Weights of a small image captioner: encoder arch vit.
Rows from block 3 of the text decoder, named by matrix and row number. Rows with one number belong to one neuron. Each number is 128 + 32 x the weight over the matrix's rms, rounded and kept within 0 to 255. All counts start at 0.
# fc1: MLP up (decoder.blocks.3.mlp.fc1.weight, 768x256), inputs 86-171
# fc2: MLP down (decoder.blocks.3.mlp.fc2.weight, 256x768, transposed), outputs 86-171
fc1.305 [160 126 160 121 156 133 141 119 125 139 112 118 127 117 121 129 185 166 134 167 100  87 141 137 156 111 108 113 105 144 147 123 143 195  91 160  96  87  91 109 101 143 112 129 119 134 156 107  77 118 143 120  83 127 152 166 131 152 130 113 130 155 123 135 136 101  99 180 164  92 154 105 127 186 138 121 118 133 151 124 105 136  74 142 191  92]
fc1.306 [106 184 111 115 142  86  85 161  95 137  94 182 104 151 105 190 144 102 125 167 111 146 170 128 189 111 187  40 195 169  99 104  92 132 105 100 119 156 129  78  60 193 150 128 127 106 143 157 117 143 138 150 137 153  95 160  98 148 161  79 123 118 100 130 103 110 129 152  87  77 109 152 106 151 106 132 138 138 116 160  95  62  78 178 113 149]
fc1.307 [143  93 126 123 105 106 107  81 123 102  83 102  83  88 160 119 103  97 164 104 126 142  68  96 176 115 116  70 100 161  98 125 132 131 102 139 148 157 139 131 117  80  86 116 128 126 132 176 124  76 108  64 160 136 100 130  59 120 173 111 117 120 134 137 148  90 123 147 146 131 103 145 101 142 122 184 159 140 136 162 142 165  75 121  89 138]
fc1.308 [121 136 113 126  68 125 168 117  77 148 207  62 123 126 107 167 151 162 101  85 118 105 135  92  71  95 146 131 127  82 183  58  88 195  99 160 134  72 154 100 119 113 130  58  83 116 188 151 141  94 184 158 112 138 175 178 207 165  90 148 130 201  74 103 124  96 178 103  97 124 170 181 154  98 153 116 101 115 211 166 150 114  72 125  45 143]
fc1.309 [ 97 121 191 119 132 133 104  48 114 230 121 128 137 148 179 163 100 121 131 118 110 142 191  78 103 102 140 122  89 142 103  98  90 144 155 136 123 134 144 130 123  50 145 142 150 124 179 167 132 151  97 169  99  97 139 143 155  92 124 180 117 128 151 127  99  93  95  98 129 118 105 109 119 141 144 161 134 109 118 137 149  79  31 101 151  75]
fc1.310 [ 83 137 154  47 104 147  72  99 140 165 204 113 190  98 129  91 114  96  92 149 137 137  87 171 130 119 195 142 145 155 131 101 143 102 116 131 131 195 120 126 113 123 116 135 133 111  85  75 147 100 113  77 117 164 148 159  78 124 157 126 161 122 129  92 141 119 117 123 102 115 137  78 168 184 167 113  91 134 135  50  88  65 128  98 131 166]
fc1.311 [132 138 132 181  98  90 119  88 132 160 130 143  95 163 190 129 104 141 106 151 108 118 162 145 164 154 126 153 133 111 152 157 128 148  97  69 176 166 125  69  78 142  98 120 110 124 160 149 140 117 141  65 128 130 123 106 129 120 113 115  68  98  68 128 178 105 174 165 106  78 188 142  66 142 135 175 194 116 155 128 172 165  20  54 109 171]
fc1.312 [ 75 148 104 103 145  97  82 124 102  86 114 187 118 231 133 125 115 105  99 102 160  56  93 138 154 161 110 172 118 129 157 167 141 132 111 124 105 151 139 188 146  81  87 157 104 130 112 104 133 172  87 124  47  77 156 131 203 132  94 188 157 124 176 146 148  74 128 155 109 141 104 121 182 137 131  99 138 158 140 117 127  96 100 191 136 157]
fc1.313 [113 101 129  78 102  78 121 159 139 135 122 159 126  99 165 126 122 137 123 139 146 139 126 110  89 162 191 121 179 118  98 159 112 167 149 164 134 128 161 111  92 175 105 135 123 168 120 155  63 138 131 139 131 144 205 133 159 100 109  94 111 110 123 115 179 165 148 135 178 117 127 101  91 103 136  94 104 142 156 117 121 140 127 171 167 135]
fc1.314 [152 179 169 111 117 131 232 163 112 185  63 106 144  77 123 161 144 126  30  59 179  97 126 195  79  97  97  73 143 106 120  86  47 152 103  75 122  53 115  71 121 116 137 125 138 115 148 215 134  39 206 101 107 157 156 170 121 205  76 118  73 135 119  67 129 111 110  95  89 129 129 138 130  86 131 162 114 123 151 103 145 147 102  87 103 113]
fc1.315 [129 130 193  90  89 181 144  70 173 133 191 228 176 185 148  93 146 132 119 126 117 113  44 179 147 138 143  83 117 160 100 123 183  94 134 105  97 160 149 105 155 130 107  84 124  98  97  49 165 121 143 109  81 168 106 200 110 169 184  94 116 150 115  89  91 153 112 109 128  80 111 113 197 194 133 109 140 120 108  86  83  58 108 107 159  80]
fc1.316 [127 113 125 112 102 221  80 128 129  79 107  99  75 204 182  83 144 106 139 181 128 180  72  92 121 145 199 123 162 130 112 148 101 120  93 156  77 176 138 148 104 145 116 120  64 102 111  81 137 144 119 149 127 147 133 100 102 150 115  81  83  90 156 158 211 118 180 127 125 119 120 141 161 150 112 151 125 127 159  98 143 128 120 102 183 160]
fc1.317 [130 138 141 128 142 160 123 129 151 102 138 101  89 116 217 200 118 113 136 137  97 157 111 108 164  93 164 101 148 174 130  88 108 175 137 120 150 135 177 116 103 111 107  78 174 146 150  79 142 134 152 172 137 174 113 114 135 131 146 111 140 167 118 106  98 108 203  79 111 144 115 117 106 141 142 127 166 131 102 128 139 152  36 188 132 170]
fc1.318 [133 128 158 135 109 115  93 133  74 165 140 166 120 177 164 103 130 126 150 142 137 151  79 129 171 109 114 108  91 154 152 113 118 140 185 115 106  76  96 115 150 144 129  75 101  84 140 192 110 145 116 141 137 119  90 140 189 144 162 116  91 134 110 168 135  95 119 154 142 185 109 140 115  66 129 111 187 102 176  86 144  96 134 132 128 118]
fc1.319 [165 133 151  87 111 132  76  86 120 102 112 132 166 155  44 139 126 152  88  78 143 107 130  97 113 146 106 169 161 124 131  87 151 107 153 123 127  61  99 105 163 217 182 117 138  88 125 168 154  90 173 156 148 144 140 141 114 140 130  81  54 111  89 139 124 183 103 153 164  67  93 101 115 141 135 132  71 137 166 155 100 105  87  87 111 111]
fc1.320 [126 172 144 120 127 107  74 100 112 156 122 170 163  43 168 124 152  93 126 124 119 114 163 136 115 137 169 117 119 107 152 105 113 134 189 128 136 175 177  95  79 155 117  68 146 166 116  77 115 130  89  62  77 186 117 154 162  83 134  96  79 124  96 144 153  93  89  95 118  96 169 110 124 162 106 168 159 128 160 128 176 160 147  33  81  99]
fc1.321 [175 118 100 161 138  61 144 112 145 167 103 120 140 116 130 146 154 138 116 158  74 143 125 164 124 138 105 117 167 153  87  86 167 174 131 151 110  95 112 143 112 103  93 102 116  91 176 144 119  67 152 127  87 124 162 152 139 163 113  90  98 119 119 124  98 114 114 159 149 107 111 109 124 150 110 152 194 143 161  70 116 157 121 127 203 129]
fc1.322 [ 78 136 124 179 117 162  72 122 171 129  72 149 152 137 119 149 184  84 195 102 155 147  90 111  85 105 122 120 129 119 150 141  76 110 139 146  95  86 153  70 133 126 175  58 144 100 116 126  94 127 141  71 128 111 136 123  79 142 178  93  69 144 107 156 138  94  96 117 137 115 159  71 144 122 130 169 148 141 162 151 162 132 142 119  62 116]
fc1.323 [ 68 140  74 116  92 126  72 161 118  92 142 124 129 105 110  70  93 155 143 144 136  97 179  69 100 202  85 143 123  65 164 143 138 128  85 109 128 126  78 130 118 139 117 135 171 191  93 104 111 157  99 119 121 107 146 119 126 132 169 145 163 125 183  80 153 155 135 135 134 138 123  84 128  97 113 126 107 123 113 151  95 105  24  92 148 151]
fc1.324 [ 49 165 148 118 204 130  79 122 124 103 134 179 106  95 165 187 116 156 159 115 107 102 121  74 126  97 168 125  98 159 146 161 145 136 146 136  73  74 112 157 161 131 133 142 123 153 136 107  93 149 127 150 100  98  50 146 165 120 165 112 159 126  98 136  96  91  73  81 141 109 170  56 194  88 149 142  79 115  90 101 165  83  69  85 164 132]
fc1.325 [170 139 123 164 106 128 125  49 136 140 136 134 105 116 155 113 147 117 148  58 105 143 144 147  95 197 137  96 118 173 147  83 136 175 148  91 159 136 169 143 172 189 149 100  78 136 132  90 123 141 132 126  78  85 115 102 126 101 175 109 114 105  69 117 186 130 144 111 143 121 141 119 140 150 113 146 121 131 126  81 193 109 109  90 170 114]
fc1.326 [ 25 148 135 141 107 155 156 193 152 112 147 157 127 118 180  38 160  92 158  91  86 126 130  93 145 121 126 142  82 133 162  94 136  91 124 144 102 187 147 153 124  94  35 157 152 156 106 112  96 108  85 202  61 138 129 143 129 111 121 124  83 154 168 148 108 102 143 113 133 145 134 210 128 109 107  87 115 153 172 130 104  76 108 103 107  88]
fc1.327 [119  83 146 141 138 163 106 166 108  82 119 102 157 155 134 159 183  72 155 110  80 149 123  85 108  96 174  82 152 128 117 124 102 172 178 115  71 126 205  56 148 125 128 155  99 128 115 143 160  59  94 102  88 193 104 138 112 124 141  82 111 141 157 150  98 119 105 177 186 176 155 166 158 140 138 112 175 126 145 162 123 161 132  83 105 142]
fc1.328 [118 112 113 172  93 108 114 107 100 231  99  98 102 143 205 168 132  77  65 120 135 182 148 149  61  86 139 159 172 153 137 106 163 150 109 133 115 135 179 131 124  97 127 133  96 122 112 143 100 123 160 203 151  85 125 148 141 149 108  93 166 113 107  84  96 130 109 155 145 109 135 130 135 156 157 151 153  66 121 160 136 124  99 143 154  82]
fc1.329 [ 56 159 123 134 117 127  84 159  66 129 106 127 180  69 120 166 119 128 194 127 119  88 120 137 189 110 115 108 125 187  90 154  74 185 148 201 120  86  51 122 121  89  87 154 126 158  65  96 141 185 137 149 100  88 125 143 131 147  81 151  99  84 164 161 161  41 131 154 151 171 139 143  86  96 223 184 149  94  99 141 122 133 198 129 168 109]
fc1.330 [100 105 192 107 135  96 154 165  97 141 164 105 123  99 152 142 175 177 132 154 140 131 125 173 107 115 159 136  77 127  94  89 105 144 149  86 150 101  87 124 118 108  88 126 111 106 120 135 194  86 136 150 106 133 159 126 116 139 161  86 162 160 113 116 157 106  68 101 115 148 150 162 120 102 131 109 135 136 148 145 165 178 125 107 111 147]
fc1.331 [102 144 128 162 130 174  74 161  40 188 118 143 135 133 114 103 188  86 156 159 157 173 147 137 183 160  99 177 141 143  76 157 115  93  63 197 108 117 112 118 177 122  77 111  99 169 144 112 128 108  92 110 104 128 172 108 150  62 152 168 162 136  79 122 161 132 124 136  92  68 154 138  87 168 180 109 165 120  79 177 140 145  91  56  69  80]
fc1.332 [131  73 109 107 150  43  91 177 147 141 120 127  70 120  90 105 144 138 130 135 167 107 129 131 130 188 124 154 148 116 122 144 151 126  96 105  96  94  55 120 101 128 108 103  91 150 112 133 169 120 200 183  45 138 148 114 150 188 116 211 171 153 108  91 150 209  92 155 143 107  64 175 155  97  66  59  79 137 114 137 158  78  62  76 149 132]
fc1.333 [121 165 130 108 115 104 135  82 140 150  68 121 104  83 136 132 105 141 150 105  64 173  82 165  81 188 141 135 166  88 117 150  70 123 104 163 183 198 141  77  67 149 108 174 162  86 125 126 100 112 130 165 164  93 102 100 136 141 125 120  88  84 143 105 163 139 151 169  91 147 126  96 142 125 121 149 142 208 145 125  74 133 115 104 188 173]
fc1.334 [105 132  61 143 116 124 120 193 104 127  99 134 158 120 105 146  72 133  87  80 190 116 136 182 133 194 235 122 115 110 163 112 158 172 190 134 151 196 132 180 133 104 206 136 157 145 105 114  67 110 148 115 103 176 185 152 135 148  79 140 116 152 150 110 160 104 191 128 100 115 150 186 162 122 173 129  56 138 158 122  94 139  85 132 142 140]
fc1.335 [125 141 134 117 120 157 127 164 164 157 172 161 153 196 184  92 145  87 159 107  87 115 143 120 117 101 158  98 140 100 125 113 157 130 123 101 105 154 137  84 100  95 147 106 133 154 155  91 129 168 174 146 138 114 146 124  60 114 169 108 125 121 190 131 102 108 152  89 175 140 188  66 154 117 172  93 106 159 122 139 128 118 122 122 181 159]
fc1.336 [132 167 113 135 146  93 105  67 124 163 161 106 148 184  98 148 161 116 145 122 112 191 138 119 107 176 211 142 123 127 147  78 142 172 165 163 156 159 117 117 159  99 175 146 135 119 184 134 119 138 115 186 141 113 163 140 151 114 162 142 120 145  94 100 104 103 164 171 130 115 102 109 126 121 114 125 161 115 181 124  93 135 114 142 169 118]
fc1.337 [173  72 165 111 163 121  90 115 100 118 130 113 134 169 142 182 187 162 121 120 131 113 140 105 116 137 124 139 126 136 150 110 201 184 115 105  62 119 164 133 101  91  74 104 165 187 184 149 100 137 184 127 105 149 130 133 129 132 111 103 139 137 151 148 146 113 147 121 177 108 129 159 145 175 128 114 117 138 145 141 153 108  32 144 179 106]
fc1.338 [  0 137 105  98  97 161 114 170 172 158 190 145 150 142 205 139 100 122 160  82 134 110 133 122  99 126 138 141  44 175 133  73 135 115 151 157  98 176 128 167 160  58  21 164 185 169 106 137  82 117  71 171  50 190 147 152 105 109 137 134 104 166 169 182 146 108 100 130 121 135 163 196 110 133 171 104  85 190 153  92 153  86 119 141 166 117]
fc1.339 [113 117 127 117 129 136  95 106 105 123 135 114 124 135 146 106  86 106 153 127 146 173 117 135 154 173 182 163 134 158 120 134  89 132 114 129 141 122  87 141 145 123  92 125 146 161 132  95 130 139 106 134 116 133 113 128 114 121 126 100 119  88  87 113 131 125 123 119 145 133 162  97 125 145 104 118 137 161 110 111 126 100 137 111 103 106]
fc1.340 [  9  95  92 131 169 167  95 156 155 125 161 121  88 123  95  84 167 114 104 161 168 159 142 130 236 199 145 182 102  99 119 165  65 127  72 189 101 172 101  72 141 135  59 119 109 216 127 118 215 119 120  93 126 142 135 145 102 101 103 188 156 154 112 112  97 101 128 146 116 106  48 123 149 195 118  90 127 156 130  70 131  89 138 153 152  96]
fc1.341 [188  70 113  93 144 106  83 164 116 191 146 129  86 115  80  99 178 141 102  88 110 101 109  90 123 104 120 103  87 161 131 142 106 150  70 123 125  72  74  99  86 118 111 126  61 133  65 142  89 100 139 123  61 152  57  76 100 166 142 157 155 157 141 184 160 139  85 201 171 116  90 130 122 105  84  58 108 137 137 149 184  99  69 145 162 146]
fc1.342 [121 128 175 134 114 123 171 154  86 114 127  74 126 118 110 171 130 163  93  68 161  99 143 144  70  77 141 140 139 110 166  55  96 151 123 133 128 125 127  92 114 110 108 107  92  60 138 159 113 162 205  96 122 166 173 152 146 141  63 162 111 148 125 138 124  77 197  85 105  97 149 132  73 152 139 111 122 108 205 131 134 125 102 146 102 126]
fc1.343 [168 169 162 125 161 149 107  99 143 126 177 115  72 132 104 163 108 127  51 132 118 118 119 132 155 137 139 142 193  61 133  87 145 173  59 147 195 155  95 115 110  90 122 144 168 175 130 106 137 143 141 102  74  62 115 150 158 138 143 146 106 108 196  72 158 167  81 151 113 130 165 146 119 150 168 129 150 109 158 124 146 112  62  79 133 130]
fc1.344 [117 156 145 163 154 109 140  50 113 128  81 180 100 117 135 169 115 163 139 104 130 150 140 158  94 152 168 153 103 119 119 122 152 126 161 142  84 109 135 110 161  76 123 113 111  87 137 152  76 133 151 113 104  92 109 100 140 176 134 156 160 123 105 209 147 122 134  97 151  52 190  66  77 137 109 105  80 132 124 165 109  61 112 143  90 130]
fc2.305 [125 141  96 148 144 129 116 148 141 119 165 145  29 144 175 163 132 131 185 125 156 133 167  84 179 172 174 185  66 140  71  98 125  84 115  74 128 137 123 177 165 101 156 114 139 109 133 124 168 144 133 160 133 126 123 129 188 119 119 175 139 139 111 105 110  94 139  53  56 142  72 130 136 119 144 143 170 121 137 113  77 133 117  89  87 143]
fc2.306 [108 135 105 100 147 139  94 110 165  64 164 161 113 188  84 130  69  87 166 125 159 143 164 159 154 107 113 153  95 154  87  98 120 137 148  64 121 121 115 124  92 108  95 181 103 104 126 125  88 140 227 134  50 168 134  84  66 163 144 184 182 149 120 130 110 108 119 112 106 108 171 140 138 108  87 112 118 177 155 129 147  95  79 132  98 159]
fc2.307 [151  61 118  96 150  98 165  84 168 148 120 116 142 129  54 161 115 158 130  77 142 147 161 142  90 163 155 165  90 108 122  93 191 116 104 148 145 124 150  97 148 148 189 146 117 141 140 149 105 129 114 123  98 136 121 135 143 146 126 148 125 159  99 140 118 139 120 176  96 144 156 136 138  84 150 133 183 170  99 122  90 135 129 133 120 133]
fc2.308 [ 95  76 136  59 138 159 172 113 128 150 121  82 175 175  75 131  69 107 118 139  93  95 155 106 119  66  27 105 151 217 163 115 137  87  69  58 136 115 163 185 145 130 118 122 125  89 121 141 179 150 114 140 177 134 138  97 123  99 164 206 125 114 142 163 147 139  92 158 184 109  91 125 161 125 107  99 134 133 154  80 145 111  35 168 135 118]
fc2.309 [118 138 126 138 110 118 129  79 165 193 147  65 125 164 148 125 149 102 115 115 137  92 105 152 172 113 134  81 115 155 147 124  92  90 112 107 114 159 183  99  73 104 102 124 147  28 129 132 143 168 169 112 158 134 163 104 148 116 130 150 155 174 123 111 128 133 150  75 130 108 121 131 116 118 139 137 154 112 101 124 177 170 148 189 156 116]
fc2.310 [161 143 169  78  86 115 129 130 143 119 122 229 119 115  98  92 110 178 128 124 121 164 140 104 134 151 163  79 148  74  61 104 150 127 134 185 108 165  80 167  71 148  89 167 151 124 148  74  40  82 103 139  91 153 191 140  39 124 206 104 167  76 123 114  99 141 158 124 170  45 161  99 155 170 155 110 169 154 130 114 136  97 144 106  82  62]
fc2.311 [139 124 134 145 118 187 128 186 180 138 138 125 121 115 142 142 176 151  60  95 169 123  82 139 177 134 110 167 145 100 139 102 104 125 107 142 184 176 139 151  88 141  62 117 133  60 156 146 147  73 131 119 123 119 171 139 163 106 157 112  94 129 116  99 161 165 116 128  85 110 119 125 100 132 151 168 156 146 123 152 112  97 124 103 127 154]
fc2.312 [124 147 131 194 120 138 177 122 145  96 129 159  77 134 134  81 208  85  59 151 178 109 109  51 136 160 155 142  83 107  99  87 148 145 109 147 144  47  87  94 191 112 177 116 158 130 184 111  69  88 102 113 134 117 127 123 127 133 127 119 139 103 156 102  98 113 153 144 154 172 148 145 171 156 136 140 206 131 154 172 101 132 145 182  72 136]
fc2.313 [119 104 112 146 127 132 130 132 110 130 125  96 123 147 135 168 135 168 142 117 175  85  87 113 119  39 167 127 197 129  91 161 161  92 149 108 144 103 153 103 115  94  78 158 149 160 109 169 113 187  94 113 148 107  92 101 154 141 119 116 140  98 104 143 168 153  94 163 100 141 113 125  84 121 130 114 125 103 145 123  77 152 147 122 185 130]
fc2.314 [120 113 102 188 153 168 111  80 103 148 141 121 121 150 130  93 123 123 106  94 129 118 161  85 145 100  96 107  85 118 208 106 152  97 106 177  66 112 140 159 152 151 173 108  59  53 127 136  84 156 111 138 148  79 164  72 138  85 113 165 149 182  94 142 140 139  97 157 116 100 142 163 119  88 103  65 166  73  84 168 185 108 120 176 191 115]
fc2.315 [ 64  95 189  35  78  98  94 124 150  86 105 137 134  74 116  78 141 132 106 137 118  81 149 164 137 139 197  90 183 130  49 141 150 151  96 106 115 130 143  50 115 101  98 172  96 101  78  55  64  89 162 130 119 165 177 152  83 135 192  90 205  89 124 168 121 159 135 119 148  62 129 136 174 157 132 120 163 159 115 160 111 154  64  89  58  62]
fc2.316 [107 197 123 154 146 186 140  70 170  71  95 131 175 129 142 116  95 132 128 177  89 106 125 104 177 144 172 212 156  59 127 174 106 107 171 110  90 173 179 187 149 122 128 101  93  59 145 161 118 101 114 124 130  38 130 152 148 105 100  82  91 129 174 112 144 156 113 117 121 119 125  86  75 139 106 129 172 176 159  98 173  99 142 131 158 145]
fc2.317 [162 155 164 152 128 138 172 166 164  88  61 171 160 174 125 108 129 115  57  87  70 114 170 161 165 137  62  91 141  73 103  78  67  90 165  58 121 103  91 144  88  91 194 162 132 149 154 133 112 115 186 164 162 128 135 123  95 165 113 139 142 128 205 127 125 129 113 121 162  97 160 162 132 110 167  70 158 177 129 203 151  37 155 111 122 102]
fc2.318 [190 115 127  99 146  74 177  91 107 150 110  93 123  97  83  86  90 125 151  78 106  90 126 122 125  93 161 130 144  97 104 148 184  70  92 134 123 139 136 148  99 186 132 160  98 119  97 132 156 105 103  58 106 114 112 118 152 156 105 101 185  99 141 136 162 116 112 131 157 161 124 144 126  74  75  92 117 117 132 154 120 137 132 125 103 145]
fc2.319 [ 90 159 126  92 129 164  97 121 121 122 108 159 147 147 173 105 134 175  97 152 123 138 186 142 123  92 126 150  74 113  39 184 152  71 149 151 121 145 141 130 155  89 113 146 113  95  63 107  81 127 154 153 100 146 177 135  87 124 126 133 124 123 127 103 146 166 138 133  88 146 153  98  83 155 135 112  99 106 105 109 145 158 103 172  44 147]
fc2.320 [ 71 168 108 115  71 152 127 140 190  78  93 160 141  60 159  74 114 136 174 133 113 180 146 113  58 131 127 100 147 104 143 125 179 103 123 133 178 213 162 112 113  95  88 135 124  97 108 103  61 130 106 138 104 148  93 176 108 110 125 114 112 168  92 163 166 138 155  93 167 105 126 153  85 105 128 129 135 121 118 143 125 145 117 113  89  59]
fc2.321 [109 138  78 148 197 114 148 138 164 122 147 134  78 149 200 169 155 128 185 126 188 155 185  30 168 134 155 153  41 125  86 108 186 103 107  68 106 159 146 187 137  91 218 122 119 112  91 136 136 119 137 142 155 126 125 122 186 133 130 164 151 108 114 121 123  95 137  47  73 130  83 136 102 145 162 117 170 108 133 148 115 117 127 122  84 156]
fc2.322 [119 184 110 130 119 117 105 138 148 145 122 130  99 112 124 100 128 121 197  92 145 161 121 130  69 155 122 109 170 107 158  88 156 121 151  95 152 192 138 140  93 117 131 100 165 162 106 108  99 143 127 119  91 116 110 166 154  99 106 169 120 157 111 120 135 105  74 105 155 131 121 161 172 151 107 151 122 140 129 128 141 121 140 168 128  92]
fc2.323 [161  85 120  78 147 101 105 109  71 140 122 112 129 132  77 172  77 141 134 101 154 146 122  83 136 107 103 179 146 186  99 112  79 117  91  99 134 111  98  96 134 195 167 171  58  92 141 146 192 146 119 167 135 159 132 137 145 145  23 148 195 158 127 170 111 107 125 126  91 189  69 179  73 123 111 150 155 143 189 193 178 202 109 105 125 120]
fc2.324 [136 145 157 125 138 167 108 150  67 115 165 138 147 152 112 117  94 150 139 114 139  46 116 126 123 185 166 158 104 174 118 167 101 113 162  79 111 166 176 142  94 101 145 148 125  53 143 140 164  95 125 181 138 125 130 107 158  31 138 161 131 110 109 146  75 137 122 167 193  80 141 142 106 190 156 107 140 156  80 119 178 158 132 147 151 115]
fc2.325 [125  96 123  44 161 107 114 124 101 160 124  60 118 121 110 131 106 173 118 102  96  91 169 107 135 119  73 114 157 101 130 158 136 140 116 111 155 100 107 134  94 106  96 123 129  87  73  90 171 178 165  77 149 196 153 159  74 143 143 154 142 131 119 142 121 153 110 109 208 161 121 110 125 137 128  99 151 103 117 118 149 136 117 115 143 156]
fc2.326 [126 129 134 193  98 211 162 112  80 122 143  97 135 156 223 120 118 117 161 126 169  72 138 168 138 143  87 145 131 176 144 123 154  90  84 127 112 195 178  89 145 113 100 148 142 104 119 127 112 151 166 136 132 150 130 160 111 116 132 130  99 148 114 141 111 125 137 156 131 112 150 161  90 101 137 118 180  69 152 124 115 124 134  85 118  99]
fc2.327 [ 62 117 126 163 158 152 151 159 181 118 129 102 198  76 100 135 146  75  96 141  90 137 119 163  82 109 164  73  81 146 107 112 137 127 136 142 138 161 151  71 145 112 118 145 151 105 117 154  84 146 133 119 142 132 126 137 132 123 120 128 110  64 127 159 152 112 170 128 135 194 178 128 110 168  79 140  97 136  98 202 105 137 135 114  91 134]
fc2.328 [101 122 159 170 131  92 152 162 152 149 114 136 166 108 117 134 159 152 114 118  90 156 126  85 169 121 174  88  84  68 163 144 106  64 111 143 104 152 129 163  97 115 145 127 163  36 117 159 174 113 179  91 157  96 173 157 149 148 184 208  93 101 135  62 132 115 169  81 100 144 122 120  82 120 129 158  97 126 149 103 122 160 143  81 105 145]
fc2.329 [127 112 117 127 122  83 132 126 134 147 102 151 195 123 211  79 165  92 192 195 126 126 145 207 149 111 142  96 135 109 152 155 140 152  82 125 153 157  89  84  59  77 142 165 116 203 122 168 102 172  95  87 147 103  66  97 117 122  89 128 127 129 214  96 120 112 150  92 129  96 141 184 101  93 154 147 108 133  72 176 107 100 115 107  78  79]
fc2.330 [182 117 109 150 118 147  87 119 135 146 147 141 100 165 156  97 167 108 168 121 120 151 142 135 148 132 118 155 156 130  93 102 135  62  81  94 104 117 152 129 133 121 181 135  88   7 159 115  87 122  99 134  72  66 196 171  98 131  77  98  94 109 130 116 110 143 137 120 109 123  76 123 117 146 148 176 106 134 104 150 134  87 115 179 133 112]
fc2.331 [ 89 107 106 185 112  86 137 127 109 109 142 142 137 113 151 130 126 109 113 117 161 161 203 162 104 138  42 135 119 153  78 120  75 107 120  93 103 172 133 184 160 121 197 115 106 181 147 137 157 197 141 104 140 112 128  80 160  92 142 153 147 138  95 134 153 134  99  83 131 164  48 139 136  63 109 168 158  77 128 153 150 141  97 144  90 165]
fc2.332 [113 144 114  80 128 148 153 118 105  74 108 181  92  95 141 116  99  96 121 117 154 110  90 123 135 101 117 113 130 125 193 156 149 147 130 106 131 156 135 116 106 155 127 146  94 127 132 135 133  84 131 113 153 101 120  84  88 132 113 107 162 103  94 105 138  44 144 119 114 161 134 173 114 162 100 187 135 148 210 167  81 164 140 138  51 147]
fc2.333 [162 130 115  95  97 136 140 152 153 142 174 115  89 165 133 138 107 130 129 109 173 116 161 159 105 124  63 168 108 128 146  86 124  92 105 134 116 157 137 136 135 179  95  92 158 117 128 153 143 153 112 146 126 138 178 143 185 165  82 208 117 130 115  96  86 112 119 113 116 119  37 121 147 164 100 106 132 168 154 164 141 127 131  46 108 154]
fc2.334 [158 134 140 122  91 136 148 126 124 145 140 113  91 138 147 167 217  65 147  98 125 130 151 148 125 141  95 175 150 168 113 143 146  78  90  96 119 119 196 120 149  85  84 117 148  90 134 113 116 141 115 165 151  85 127 142 103  81 141 125 129  69 107 124 152 152  82 129 163 124 118  63 148 125 148 151 147 129 124 140 108 114  55 182  98 160]
fc2.335 [136  94 126  98 108 119 143  91  29 158 163 141  83 135 171 110 185 161  81 106 127 160 141 146 127 170 128 125 132 120 133 101 136 121 127 117 135 102 132 133 141 168 115 132 104  94 122  77 117 135  88 164  75 114 109 155 171 148 115 127 144 174 111 123 169 160 103 123 134 120  65 120  89 129 156 186 159 128 115 132 144 115 128 152  97  34]
fc2.336 [143 112 136  97 105 130 125 101 141 146 120 162 106 154  63 114 144 149 145 164 113 156 153 151 170  97 101 146 115 126 122 130 184 128 116 139  72 149 131 101 147 128 132 114 144 110 179 155  93 149 157 147  64 122 154 135 113 149 143  72 132 135 132  93 124  86 162 151 134  98 128 138  93 123 148 105 137 131 160  91  66 129 116 148 115 171]
fc2.337 [136  89 135 123 199 153 201 103 143 167 182 146 123 102 161 137 183 150 141 122 136 117 125 109 197 153 191 162 154 131 145 154 173  44 126 157 128 127 121 182 125 108 113 151 130  55 106 148 132  98 153 148 104 102 122 168 141  92 116 129  82 114 125 134 145 131 154  96  88 102  95  75 115 117 157 122 170 113  94 117 105 141 170 112 127 152]
fc2.338 [147 125 134 152 111 178 186  96 110 119 158 128 135 130 189 138 115 112 131 142 159 102 125 126 154 135  88 112 111 195 142 134 155  83 115 132 140 151 189  90 130 150  97 161 134  83 125  96 131 168 174 144 175 144 152 142 125 157 149 113 111 148 135 121 155 142 129 147  88 132 154 147  86 100 103 100 176  90 143 142 143 128 150  90 102 112]
fc2.339 [114 121 116 151 136  89 181 122 115 122 109 131 153 101 155 128  91 133 131 137 129 135 149 130 116 122 112 115 139 129 139 140 142 135 159 147 125 139 140 114 136 140 153 125 123 100 173 144 151 112 147 148 128 114 110 142 148 140 133 140 141 120  89 107 147 133 108 166 156 129 108 133 203 131 164 164 134  97 126 132 143 114 159 123 110 155]
fc2.340 [ 62  87 117 235 159 105  86 193 103 106  77 136 118 125 152 101 101 105 169  85 192 135 153  91 115 105  75 180 136 123  99 106 139 121 122 165  96 141 100 146 191 113 114  98 123 124 206 141 151 134 140 173 127 132  76  99 149 200 141 207 146  97  97  68 160  93 112 137 113 181 150 179 179  88 121 134  95  97 149 227 110 143 169 157 118 116]
fc2.341 [155 138 115 144 139 157 131 150 109 103 110 190 126 102 136 100 129 152 177  95 139  86 167 113 159 188  93 116 124 141 168 168 154 136 180 105 134 118 109 153 169 107 159 173 144 129 169 115 140  96 117  85 134 124  90  98 146 123 128  99 156 120 143 130 104 123 145  87 180 136  97 174 148  72 140 230 150 156 155 146 111 105 141 145  74 149]
fc2.342 [ 78  80 145 115 122 180 157 129  93 119 123 129 137 162  83 136  98 128 106 127 136 116 182  91  94  81  75  95 116 199 159 146 139 128 107  73 165 131 130 158 203 157 121 137 116  91 187 106 106 159 110 168 180 101 124 112 102  94 139 189 132 128 138 164 137 170  88 176 149 108  77 163 138  83  91 105  82  96 101  93 171  96  54 132 132  91]
fc2.343 [166 113 128 105 139 118 174 137 130  96 132 126 174 144 106 115 132  83 123 117 113  89 114 153 122 115 175 139 215  98 139 124 104 117 123  93 149 114  80 122  93  89 114 150 140  99 177 106 106 112 115 131 129  97 153 140 112  90  92 109 189 155 145 120 119  96 136 141 153 137 110 155 164 122 115 149  98 193 122 121 121 160 159 150 133  83]
fc2.344 [130  65 129 117 129 139 154 132  90 153 115  73 101 121  97 123 106 160 183 115 131 122 163 141  90 106 141  90 124 114 119 164 118 112 160  75 152 150 144 122  85 163 188  90 119 150 105 127 179 165 194  80 105 112 142 159  94 122 187 137 116 115 173 144 112 184  97 102 132 120 110 122 149 157  77 150 132 123 140  97 133 184 135 144  99 157]